Weights of a small self-supervised image encoder.
Data: trained on rendered solids tumbling over patterned floors, 195000 training examples, 6.3 epochs.
Rows from block 6 of a small self-supervised image encoder, named by matrix and row number. Rows with one number belong to one neuron. Each number is 128 + 24 x the weight over its row's rms, rounded and kept within 0 to 255. All counts start at 0. After the name is the row's rms in percent of the matrix's.
After each neuron's rows are labels from the 100 images, of 14848, where the neuron reaches its highest value: "top examples" is what is common among them; "colour at peak" is the nearest of a few named colours to the mean colour under the peak. Only what is clearly more common there than usual is listed. The data: rendered solids tumbling over patterned floors. In brackets: how many of the 100.
# fc1: MLP up (model.blocks.6.mlp.fc1.weight, 768x128), inputs 64-127
# fc2: MLP down (model.blocks.6.mlp.fc2.weight, 128x768, transposed), outputs 64-127

fc1.104 098 [138 113 119 124 107  93 114 156 148 153 145 139 148 112 171 164  84 150 119  99 130  74  78 143 157 134 133 133 200 117  73 111 163 132 179 141 107 109 140 137 119 140 135 115 112 134 115 153 135 112 130 123 111 103 156 157 169 142  87  92 127 137 103 121]
fc2.104 102 [112 119 135 143  93  95  94 113 102  99 151  93 117 200 143 138 133 118 134 149 104 151 135 152 129 120 148 122 146 125 165  88 149 119 151 166  95 120  73 107 161 154 139 116 181 178 107 124 147 134 133 102 155 158 140 125 164 117 111 140 107 155 140 137]
top examples: black object (76); its colour: black (39)
colour at peak: black (49)

fc1.389 144 [131 129 163 129 120 146 108 158 138 124 153 142 124 123 122 113 116 160 170 147 130 123 135  99 125 108  94 102 138 154 163  65 159 130 142 148 140 100 131 132 166 132 137 103 105 142  94 102 107 137 150  86 153 158 119 115 164 139 137  96 196 102 133 114]
fc2.389 128 [154 147 111  94 167 154 183 130 176  87 111 116 149 145 171 144 166 138 152  58 142 147 122 133 150 156 168 117 114 122 109  85 141 119 156 127 116 109 136 139 169  97  84  68 131 136 120 116  93 132 126 145 143  88 116 133 138 112 119 151 130 126 148 125]
top examples: light from behind the scene (55); disc (27)
colour at peak: brown (60)

fc1.128 141 [109 135 184 130 139  92  85 169 126 112 164 117 100 133 120  91 112 113 117 145 117 122 124 111 126 107  97 169 170 171 122 140 151 118 135  92 157 135 138 174 155 127 146 135 158 178 119 140 124 148 140 135 103 141 178 116 151 125 115 129 112 122  97 104]
fc2.128 140 [130 133 158 139 130 128 118 173 140 129 112 182 105 133 143 125 122  99 146 113 137 173  93 133 122 119 136  79 177  73 153 137  82 130 164 112 131 123 125 153 127 119 114 148 119 103 134 124  97 147 131 135 108 101 127 152 137 114 146 146 159 131 129 157]
top examples: orange object (44); red object (39)
colour at peak: brown (64)

fc1.117 067 [126 132 111 113 166 120 128 142 170 157  87 174 127 102 159 140  84 104 142 105  86 130 147 112 128 126 125 104 143 129 125 146 176 129 108  90 172 169 165 111 103 116  95 129 134  77 103 123 145 113 115 115  96 103 126 131 115 144  90 134 120 155 128 116]
fc2.117 069 [115 159 127 104 153 150 137 140 140 137 141  84 118  84 105 154 102 127 140 133 142 122 121 149  99 151 139 164 101 103 119 111 142 154  98 127 133 158 146 106 147 161 156 158 150 123 151  98 194  96  86  71 152 148 135 147 117 159  93 142 123 116 128 111]
top examples: green object (68); its colour: green (35)
colour at peak: green (43)

fc1.446 052 [181  71 134 133 118  82 123 136  76 106 100 162 114 145 123 148 113 115 158 144 140 140 144 104 107 124 132 139 132 146 121 150  90 130  99 141 123 153 116 123 135 113 147 124 124 108 124 110  99 137 116 146 120 138 160 128  52 109 137 140 163 119  96 110]
fc2.446 058 [127 139 142 133 104 102 114 147 128 153 101 123 115 186 127  96 116 108 128  95 180 108  94  93  79 158 108 113 166 131 116 192 136 154 120 120 137 124 133 118  95 143 152 112 184 110 107 121 122 132 122  68 105 144 110 104 141 131 138 149 148 141 154 138]
top examples: green object (47); its colour: green (26)
colour at peak: black (31)

fc1.49 152 [112 110 115 120  81 141 161 177 139 106 128 134 119 129  86  78 121 113 117 102 172 135 103  94 149 146 122 106 108 150 105  94 138 121 144 148 135 130 147 150 105 114 196 136 170 153 113 124 110 142 180 125  95 115 150 137 146 131 135 118 113 109  77 124]
fc2.49 145 [181 157 125 118 155 101 127 125 159 113 117 142 141 167 127  76 142 104 120  98 172 152 134 169 134 122 128 112 124 124 146 147  90 133 120 132 155 140 123 110 119  98 115 141 117 145 145 131  75 177 126  75 131  68 161 104 154 115 135 119 146 116 112 118]
top examples: green object (42); its colour: green (32)
colour at peak: green (25)

fc1.697 213 [116 121 107 198 105 141 134 141 144 139 122 118 108 137 149 132 126 107 154 114 124 122 145  51 129 106 112 147 117 131 140 107 149 121 116 112 169 127  84 121 145 123 124 121 140 139  79 111 188 109 141 123 136 124 154 137  79 110 128 122 126 139  56 120]
fc2.697 195 [ 98 139 136 122 130 120 142 183  99 118 123  92 118 145 110 104  82  95 109 135 130 167 147 185 133 102 158 111 147  88 168 157  80 105 131 132  86 114  89 121 134 167 163 126 128  97 167 109 139 127 114 114 130 173 147 116 128 143 114 134 123 173 161 141]
top examples: green object (54); yellow object (49); its colour: green (35); its colour: yellow (28)
colour at peak: green (33)

fc1.268 166 [104 134 203 168 130 142 177 141  80 146 148 115 106 143 124 128 131 101 129  86 124 100 118 117 131 110 113 118 104 140 122 118 127 135 117 182 139  99 131 131 155 103 112 112 193  88  77 137 138  94 146 147 114 116 122 131 128 133 147 124 145 130  84 125]
fc2.268 160 [110 119 116 109 110 117 118 110 146 120 103 119 118  90 126 125 115 131 146 146 120  70 130  95 174 110 124 106 100 157 123 118 110 155 139  91 166  88 127  94 117 145 141 125 109 123 147 124  99 135  83 184  96 143 124 134 136 119 148 121 107 165 171 173]
top examples: orange object (61); its colour: orange (45)
colour at peak: brown (58)

fc1.643 067 [136  88 150 118 136  96 172 179 137  84 120 161 124 119 147 143 111 124 123  98 134 127 111 140 138 163 115 101 156 172 114 119 122 138 109 122 133 144 128 121 166 159 131  93 136 130 120 102 106 119  82 149 163 147  89 131 116 133  80 159  94 129 161 105]
fc2.643 068 [137 126 112 125 107 123 134 132 125 155 148 109 129 142 155 153 121 155 178 105 118 120 114  90 126 125 100 110 127 133  97 125 119 104 109 139 132 146 102 151 145 146 117 134 132 136 124 157 163  63 129 123 115 137 110  68 139 123 103 147 149 137 132 151]
top examples: light from behind the scene (65)
colour at peak: brown (59)

fc1.428 158 [148  66 135 117 141 115 151 143 188 119 129 144 142 126 110 141 104 110  99 137 106 140 148 109 146 108 139 146 147 119  93 100 142 162 114 125 126 133 136 128 120 130 101 116 141 126 113 119 134 153 167 155  88 145 123 142 143 167 173  99 142  92  70 142]
fc2.428 168 [137  95 150 148 149 141 107  78 119 109 114 124 120  91  98 139 138 133 171 157 114 129 143 129 174 132 144 166 126 131 158 149 106 190 147 116 124 137  68 148 149  96 105 102 125 158 127 163 119 151 135  86 142 102 110 159 136 130 111 137 118 140 125 129]
top examples: black object (44)
colour at peak: black (28)

fc1.316 091 [156  95 144  98 137 100 135 137 148  85 127 147 114  97 139 107 103 147 154  87 121  79 115 180 170 135 113 106 174 130 155 148 122 155 136 146 137 112 119  85 154 162 126  91 135 118 107 129 143 136 154 126 130 139 153 113 145 135  85 163 129 138 105 162]
fc2.316 084 [113 153  77 135 115 138  95 130 109 142  81 121 157 136 113 115 118 145 163 133 102 107 145 119 117 125  95 104  88 120 140 136 106  82 115 134 110 132 101 127 135 143 124 134 147 158 133 138 102 105 105 130 160 163  84 134 156 120 100 107 140 123  88 129]
top examples: black object (47)
colour at peak: brown (50)

fc1.544 072 [174 159 131 129 149 148 162 142 149 128 116 170 123  72  50 111 154 114 106 110 138 116 128 121 152 117 113 115 165 131 164 130 113 147 134  97 149 106 144 138 128 136 145 151 164 110 143 101 153 106 109 135 135 152 129 145 120 120 136 142 127 127 121  81]
fc2.544 075 [115  88 109 126 126 114 164 134 164 140 132 124 139 116 132 154 148 123 132 111 121 107 147 139  86 116  93 133 159 114 141 101 110 125  80 107 115 126 168 142 100 111  99 157 145 133 159 133 131 138 153 152  87 133 130 116  72 127  91 149 146 106 153 163]
top examples: light from behind the scene (54)
colour at peak: brown (61)

fc1.33 064 [176 125 106 139 123 122 105 161 157 135 113 115 105 124 153 164 112  95 175  99  98  72 141 119 151 143 126 128 123 129 145 101 149 111 116 117 120 146 124 159  98 155 116 117 133  92  32 136 119  77 123 117 146 108 128 118 121 143 120 146 142 144 110  96]
fc2.33 069 [157 130 149 120 171 104 106 110  87 129 168 138 164 166 133 184 144 128 147 126 110 138 147 170  98 148 115  79 152 122 141  97 154 104 139 154 130 137 101 134 155 158 121 103 186  87 158 119 159 124  76  97 125 133 154 161 155 157 150 131 109 155 119 129]
top examples: green object (96); its colour: green (46)
colour at peak: green (61)

fc1.518 148 [147 137 166 109 151  98 138 143 145 140 183 110  92  90 156 128  88 153 123 125 133  96  93  67 120  93 106 116 133 148 123 114 167 102 122 127 105 128 132 144 171 120 153 143 131 106 123 115 119 105 158 158 146  97 151 150 113 115 136  84 129 118  55 129]
fc2.518 144 [ 80 125 105 144 119 153 117 147 163 149 110 123 134 105 145 139  92 120 110 126 137 166  96 123 145  90 131 123  81 136 118 119 181 108 132 112 117  81  75 123 149 140 124 118 119 127 137 130 130 133 110 126 138 107 170 131 148 104 154 152  80 150 155 137]
top examples: orange object (53); count: four (50); its colour: orange (25)
colour at peak: brown (84)

fc1.453 098 [122 105 138 115 135 112 126 133 114  92 168 174 165 100 125 112  99 124 110 125 175 116 102 135 152 119 119 149 142 126 149 107 192  98 141  92 127 123 153 142 127 123 116 107 149 114 127 153 108 145  97 153  87 121 146  84 155 119  94 147 112 140 139 141]
fc2.453 098 [166 123 128  71 144 141  99 135 120  98 139 125  90 160 140 103 136 104 143 148 104 135 116 127 124 160 149 136 156 138 137  61  75 124 128 131 113 148 158 123 147 133 143 141 171 171 110 124 109 101 124 140 100 103 137 117 148 106 113 120 141 141 105 120]
top examples: black object (50); its colour: black (25)
colour at peak: brown (50); black (32)

fc1.220 207 [163 168 138 135 148  79 101 146 146 105 153 152 130 126 119 131 118 142 101 123 108 181 108 102 171 134 121 121 118 133  92 116 148 178 132 152 147 134 122 128 125 141  97  76 156 103 127 117 110 132 129 135 138 113 171 116 111 106 143 133 113 153 131 131]
fc2.220 179 [161 167 145 115  79 157 144  86 106 133 148 108 164 142 142 105 106 128 102 154  80 149 111 100 118 123 125 104 105 106 145 146 103 128 118 153 106 158  99 134  83 117 130 139 144 180 131  80 114 136 159 127 147 114 113 153 143 117 100 143 131 167  63 138]
top examples: black object (84); its colour: black (47)
colour at peak: black (60)

fc1.123 188 [131 111 206 189 111 134  78 125 151 146 200 142 121 103 139 154 130 104 136 131 137 130 124 122 129 113  69 112 118 105 118 122  99 111 113  92 129 103  76 141 150 152 161 113 104 160 130 122 115 125 131 121 117 119  85 123 119 140 142 145 151 114  72 129]
fc2.123 177 [111 135 120 125 145 116 126 117 180 159  94 139 125 131 148 109 118 133 123  94 165 149 161  78 169 130 121 130  59  96 118 100 108 148 137 141 141  98 110 140  90 129 139 129 115 129 149 165 102 146 145 153 138 102  95 133 143 149 174 141 119 158 133 119]
top examples: orange object (59); its colour: orange (41); red object (39)
colour at peak: brown (76)

fc1.168 060 [140  90 143 128 124  97  99 120  93 105 123 160 120 140 143 133 118  81 163 105 132 125 145 131 156 119 133 118 138 144 125 149  87 134 106 131 118  89 142  93 144 132 160  52 170 141 124 112 125 143 144 149 166 127 124 133 138 111  75 113 134 128 103  97]
fc2.168 064 [112 147 130 110 134  90 126 143 120 114 123 143 102 160 129 118  90 143 168 116 130  94  89 167  79 179 125  69 115 130 137 163 138 132 104 142 108 149  74 134 127 165 140  98 156 146 108 158 104 129 170 108 134 122 103  97 181 134 161 146 123 109 106 145]
top examples: black object (46); its colour: black (26)
colour at peak: brown (46); black (25)

fc1.180 185 [138 122 238 182 142 120 146 136 119 120 114  59 124 132 157 110 127 119 138 151 116 126 100  68 119 100 145 116 162 124 113 117 150 133 108 128 139 136 107 104 172 113 123 153 114 124 109 150 105 124 156 119 118 109 154 144 121 119 128 126 124 145  66 165]
fc2.180 173 [114 108 119 120 107 102 115 129 127 112  89 128 107  97 138 108 112 105 134 121 107 117 103 157 136  84 149  96 120 120 155 168 150 121 136  95 125 101 144 174 148 153 127 105 156  97 154 117 118 118 124 142 121 132 124 163  84 137 125  98 111 172 160 174]
top examples: orange object (58)
colour at peak: brown (73)